{
  "model": "sound classifier",
  "dataset": "simulated sounds of rotating machines with and without faults",
  "train_examples": 39062,
  "time_shift_ms": 100,
  "n_mels": 40,
  "hop_length": 160,
  "input": "mfcc",
  "spec_augment": true,
  "win_length": 400,
  "targets": ["machine", "speed", "state"],
  "num_classes": [8, 3, 2],
  "arch": "transformer",
  "norm": "layernorm",
  "norm_position": "res_post",
  "activation": "gelu",
  "mlp_ratio": 4,
  "head_dim": 32,
  "fused_qkv": false,
  "bias": "none",
  "qk_norm": false,
  "parallel_block": false,
  "inner_norm": false,
  "kv_group_size": 2,
  "subsampling": 2,
  "layers": 10,
  "width": 320,
  "positions": "rope",
  "pooling": "class_token",
  "label_smoothing": 0.05,
  "loss": "cross_entropy",
  "init": "kaiming_normal",
  "optimizer": "muon",
  "muon_scale": "match_rms_adamw",
  "lr": 0.0054,
  "momentum": 0.9,
  "nesterov": false,
  "orthogonalizer": "newton_schulz_5",
  "adamw_lr_other_params": 0.00071,
  "steps": 11300,
  "batch_size": 128,
  "epochs": 37.0,
  "lr_schedule": "wsd",
  "decay_fraction": 0.2,
  "final_lr_fraction": 0.01,
  "warmup_steps": 560,
  "weight_decay": 0.03,
  "adamw_weight_decay_other_params": 0
}
Rows from block 2 of a small sound classifier, named by matrix and row number. Rows with one number belong to one neuron. Each number is 128 + 24 x the weight over its row's rms, rounded and kept within 0 to 255. All counts start at 0. Numbers have three digits each. After the name is the row's rms in percent of the matrix's.
After each neuron's rows are labels from the 100 clips, of 14976, where the neuron reaches its highest value: "responds to" is what is common among them. Only what is clearly more common there than usual is listed. The data: simulated sounds of rotating machines with and without faults.
# fc1: MLP up (model.blocks.2.mlp.fc1.weight, 1280x320), inputs 0-106
# fc2: MLP down (model.blocks.2.mlp.fc2.weight, 320x1280, transposed), outputs 0-106

fc1.738 117:175085123137149130099164127127122152128098097108114118104159154118150131123161135099118126149131116180133124133143144145121179080119169179090114139139106120124131155137103141097154107122121109139124107132140153119118137100147108139165134137104124128163136112147100144150134130152166150144106150117097197124169101104122132
fc2.738 114:129144125117117149138137116099143104137131127136110126131130136127033163104125157107113109106135105131120095078090099127069116164131073096093123166142124104145159074135179142169096092135154114152051103116110137131121125171125125151146158153081111150128119136153110126161138159154115105129117120154172079164125137136140112
responds to: gearbox; electric motor

fc1.84 068:144158141140159117113155104136129112145166126146144115132139113112110082114120145165095128110128142143130122161117127140120114095093091105119154118140144120115147109160124109153158127179095132127112126125135132167145119140138127107094188155082120191096120142130137111179128097104145138122094150169110108171138106161095163
fc2.84 069:133104115149177122108068128122114129098134160151095134117117125134158122113161082122143160149101124158126117102104119101151137095100118131123114149116153121096075144183134167136173127135150107106136109156131134134123138188151095079117103138116136087119096087155103130119138125129152140140146146135147169131122086121150132
responds to: fan

fc1.699 106:121104156139129103141167123126124172084164149119117075126128125116125143093087121137114111122142103147122114137097152154198113102134103099093116173147132145101148152112132156139103117170089088158126110150135142162155092131110163085156109134121142121107150143149119122136086123150140134142175150142117127141165124140091118
fc2.699 107:141183114119116105070127125103103126109136080129135174167134154122111092145155122191112132153108133145153117117100161140141124138102130154115119099101142148127127113127098144147140144106150150112128122113128111143116125111131115140138136113117084132111097149094131159085139097177131171114125118137099170132125144139115148
responds to: electric motor; squeal

fc1.411 106:129131138141103140155118182130174116124067142128080146122127146129130150097122116125160142138095131151097153138156134074075153184142130095110162135143140127082084182121116143130126083121121130127157127084148098112167078167106166100162099109137140106141152103088157162135111136141164102108102103161117140079133111155169114
fc2.411 110:198108149122170083076166105140137128192109143136157136139104125139116138111154118133082142148110136083117121101124119071130107145149128131151176122152132147151157123133138141136128144130167134139133121124170136139119147121141112110110120109129118080112165134119120132158081154155113185064158121093158163107132157112124113
responds to: thin (high-pass); fan

fc1.443 104:158164105109114115147139105124137100145105151126114074130128122133106133114102132168104149111120128118119092094119156082095141136088139136125123124115125074104128130101118099108152143111160109121142086127165045133141132120129101133130149105141109097176131090114114113131165104121142118134167096142127075099148128109108091
fc2.443 108:077096128078107084142144130105117189125153135128135141082172131108162165172163115141155109139165120118098116130124122194112138135108138138121125160120145168131085132131136155134130176128140118155128096109160137120133125131124139123097112138106094103175140160137091100154141150121126129128130187126137099138115151140147113
responds to: thin (high-pass)

fc1.150 102:165099122119126145144127108091143172119138136147136127150068105090155122123111095131152083156097155085143126091071177133147145082145118108130150134113132150094150114157117124128136147156079081079136157149136130150098132125115150093129116142105133147151122124137139130157101138127078106127119134123120076162124144104122125
fc2.150 107:189138099116099166147152107107136113081142112135146093161146140136113135116130136099101150141129099149165124126105153084098151141148131153116143122195143144123124072102130089120148168152185117138130148113150116148120113131107110131160101163124096106096139130073147137139079120178172186116141139096129145115140144136092121
responds to: bearing knock; imbalance

fc1.733 091:130104174194115146125120111092182156108074135132131125140140083090119094125089144156131092127127117132134118139106115145105145107134117148136164154089113116111070123129131124102112144098130135153116104119100099119113143112129167121178111099113122115092121116165146077110112120105138149162116172153154126153135108109136161
fc2.733 089:112113116108134134175105085126120113152193170105174130132138124156135146139103142117139123155158111119135115149128124126151117157141096135152117103104169145135141114131147093152107127130130096103122119133133157157115121131110094121114164122122127134099115159087118111138125132108129133122154100110105148101147092196129118
responds to: gearbox

fc1.37 082:131124140158083135125106143106166125127145087120125142109094071134138127122203169115109126154120117141129091151101132184070112161173096144123133149129112107113108079140109160152134076156106174135095144140108142127161118141090155146102121128178153125135085167126121117116135135148104127132115107118175137124121111083158131
fc2.37 087:083156133105092100150167119128077169140122149106160113145093116099124149164097141159091152102108137075158121129091138121167158117146119108104128128077135130096142159151085153101117177122131128098117093150123138107163175105143116122128141124122102110117159111131154145154135134126140146140160146156098100091154134098100118
responds to: gearbox

fc1.83 120:080132101164117110142129131152102162110154125145144116142100100097152116128132091111197128133102125114124138097098100108106119116138117131139070131158171134124141154138076106120130149145130118114114150118120097095108108153162079109122103130144118123146148145159135154121117152103107168120092137132094143152140130124094151
fc2.83 123:131111153103094140125113143138162061105143138153091107172110115121150173111118151116124115169102121110141135141150160135160097136130093137121127139116123149109125166130154092107169127112091113110179150120108111113128137163132140137114146133139137111149122116103132158107139132138163141166123115141122145146132102172125147
responds to: bearing knock; electric motor

fc1.365 133:106145155100141130102137105085130160119105132134126163160126078122128161101185121112142130154115145102112122160174104112135120078118098126160133134148134090146097140110133103192171124139162166157138161149141128148118118122134103107119148153118119170132117149130116121151084164119105123140112132149101092093047108127186106
fc2.365 125:153149114187150107131115105142123073118139146151125128127079107099132134142153133121129137140137103160155156115124171158112108109129126174161140136128149087100082112142113100090122163105111117126150140116161159079123096139137110171140142109167167100104108165105113129138145125122112104097137122106086140171102129104137123
responds to: conveyor

fc1.580 070:136116137170120151092144147099138096148097129179150133068130109156148113130167135076165104136140145126143159136121105119121124150144164090150095165136132136116087131096135146160120133119144175172131121160155116105115138110097069066164073125155141118079146130135187116106089146143167111114110143112140180144134131144165108
fc2.580 069:108165120132113107124104120167077135080121092131142176130146127097123130092125080136171132116097103133145108080135155123168136148147110138125155144145120159120172118116112112134159091148087101124148113129145146120165123111148149104137147125113119113138118089131130152162117130141116161108169091128110127131097132166137113
responds to: thin (high-pass); fan

fc1.356 087:133156115154131101138068148131140108174153079084092144165168121157174156120116133184145134144160103130116109116118184109114139137101178124104160116118174135169107127161085126102125102115101135129180126155154123087154142105111068158145166109159112128180134133082167145139135133076161123126079092111122106127118145158149130
fc2.356 090:140087118111104104111135110182100169129108158081124141112097117152156132141134135120154138187132126128109190114146095149114113094131071143158106119139133077105197112089115162126161132131131128103142136080192137157145103106152168126104139123119106128124128167131144115143133126130150140102169107106089107084149141099165108
responds to: thin (high-pass); compressor

fc1.341 091:100134104129130140188074100147135166170110184145096134113133146097133141112154119150123109103124186122129125139155197151113140144094128120151131124153088100146119126113124120124156117138136128192114142119178124169125103125136125147142203150123173090129117123132137110110122131134090100084149141131115151193139113148157139
fc2.341 088:135124135152142108131130139154167086160201124097172082110118149097136130131095131099098133133144041153144076113079183065137152143134127149126135145141142174098107097102090127145121109114135132107121112128123165125135151114126106138142090164142101132178138132169127128165132160139107171147159103166138139136130120123154133
responds to: electric motor

fc1.30 108:138130101145126107115147160110111140176153112159137121169072126108106102104165091116124112101119117141154131122099144129146138105134168118107121111113100119138114171096109129126101120106145080109142119128088095130134118146172073133092107146117090135111106101163157138158124123127121124102144131129154129141126118147091138
fc2.30 112:104179131124154126150149099163153135078141135163135154157151148113151130138141138094166138139126126113120164133134127159141113083101089104127124109101105110126157055115102140088154077135098158132122154151141077140130126137117099132173153152136101092135091117130143109090118135163107104139135133171128137132127139112138107
responds to: bearing knock; compressor

fc1.109 080:122120104152158105156131135164120164080144120083173132121179126131182140140125160129140125179110136098135165110122102106111136152140109159107118185141127090143116163132115136136127121127148099116145148184119128102139137150099110113171107129152129163103093159175129141175160109173118147161120108100141177123118126163064146
fc2.109 084:156152103108104133086113118114143086121170125123116109157124140139139148082139112115100124076116165105090107083114138145169141115097097113144186104172124133124119108115167070132171136098087113117157131080142148135134135143161178101107175135136079100127134150121129129098100141126139134124149149117086093139163132105107161
responds to: electric motor

fc1.32 110:150146154086084088116124116098142098101109130157112146145106097103148143153058105126154136166083122096103122178163085137108132120101163113115131146095116120143110129128138109176146106163163078160094117159100108142114069108120121150159135116112112142125112185115168139155134094071119119100099123078086136135145119140130128
fc2.32 107:113107128138136145087124119149143106143172101152144151136097096086141111109114105123166097116108140127103134140147108102155113146140147118131113141172105125104105125111103098083122146129083140135178140114110152102147123149148128081126159100106130133165157109138101084132118140130154134095124111135159151133146130145116143
responds to: conveyor

fc1.448 088:099174100139124144141072127119119126100169088122143113118088129145113143091160138174096142132125121117167158135144102139096151162128090104127144107131144145103151141181142130092147114129190137123092101102137120148152135129108165129121177105141134119119133135098167125127089112118069200143109175135121070172127115135104129
fc2.448 084:127119126118134116109161090141106120152142177163154127144150107129218085112094085132106115146144149133123120149100136199130120151138154134151154102109125191117116073097136142128119132144093131131136110112143092122160115104162123140138154142135107153124148114116121132100130164085130142135144119092097113064144114128140136
responds to: fan; conveyor

fc1.128 122:178121111129123114112140116101096131152151126134123093142115142146103150097120144155148151131075128103144157093092136100130150112091103128112108120093163129111120155129116135121131174108167105176099145090122121135139129090152119133164112074121121156188128135087106141093133111103136128136121178083143080122120145087138123
fc2.128 117:094132116105131120131098164125132110113124167106095118088156159124127128134122123162108123154154123114114146105132105154128121113124130101144124141109119151125136106168154124138137078141100108118156128200146123149142086161155125170120160133175114161108184125127131136149163116107126174128093109149106143124112116173125118
responds to: thin (high-pass); conveyor; fan

fc1.760 091:104136146147156120146161126161145123103170147096127131129101141143092107134115095108079158187203098141148119136123188126128145140114185124122129115159128132106153106121106127116118117149170092149172109106141098144146148146130117111117143112132122125141127147158081126133134085128112123152114091080131135159142171116149129
fc2.760 091:096113089101127155117120145097146177139166118138115103108137138119198157129144104200136114095055133137152132163109131132109122101098106108115129123106092102103141190196150170122160163143125160085127100137127104110093174122085100154090111143126138121127151116177150085133099099109140142113141128184169079161131132112093128
responds to: gearbox

fc1.47 046:116155115129127179098098129147151155127148139063112144143083083072169162153068141085120142122137130111113177112163123088160126097129121124106143110149112089128116124112141115119119143130116158131124166117130112171143120129163125163080151144113124152166085115143139118127121135155122130106118126131140120192113138129129142
fc2.47 046:143131142116125122147126112146111089144162127138103138142098110142128092126167150161104130134114138153137100159110123136171130118120117099136148114107161096134108087096118137114162138108122124090107122115170157141128158217143127109123133127160164136093118130156181125140116126153117122124146138132111143108132130166103099
responds to: electric motor

fc1.26 071:144122133125137138138107112154123135137111127094113174130157151180168149137144155127133071118102135108129107113130167129118184182098123116090120066117136133074145138136143093114115101148114211107163140143090113115153141145107129109157146128143154192089135123133157150138143101112158133112111090133138164113105171085152088
fc2.26 070:124125144094140131123085108118124109141148137138122112113078148106117138122129144126102153144116138129142169131113119109105080094139135149146119133163096131174124155158116130148147141147130104116182087142129132112126134131173130112119082139136118097130121124121114109101172130114118138135090171141115130101131125111150129
responds to: thin (high-pass)

fc1.101 080:153127103129104145111143116167136144151105116117128129166165142158165106129118154111125163130191142089118124137160161122155114144108106142134175174158132115149083118173086112124113136120125130106107088103091114123093166124145137154129107119110082145124140135105148129148101130112152122097128124140123086108104119169134116
fc2.101 084:148116166132169142136148135143053119128149138134078169110110136106115109105154173129151133111110128143169141133127112153126136103116119147097177123144147100136125179135182103165180118122137111141124166124225137140137131081115149126113101138145125130085125133142121105091164139095113124144153121103126124113123130126115119
responds to: fan; pump

fc1.572 128:147138119115100108127077162135135149089126128112111138142143113115114116131137101164176133155120101132109118155137109081134118086098123089107102184117090130120155161144167165119136131181129106130106149133153107149095089132088157147187176151141137109114114144151127151124138112102116140140141159101093121122120130104156106
fc2.572 130:078122127139083179112135123124133116144111120151159116137105115093149152149127127107130090128169098090104131155136157167112106126121112108126154139134079075089088120139114126125135112176145140115171129093112110122134177164139162116153138146165123123175080095081132129125125137207150134138091134154123130141135104101105165
responds to: gearbox; imbalance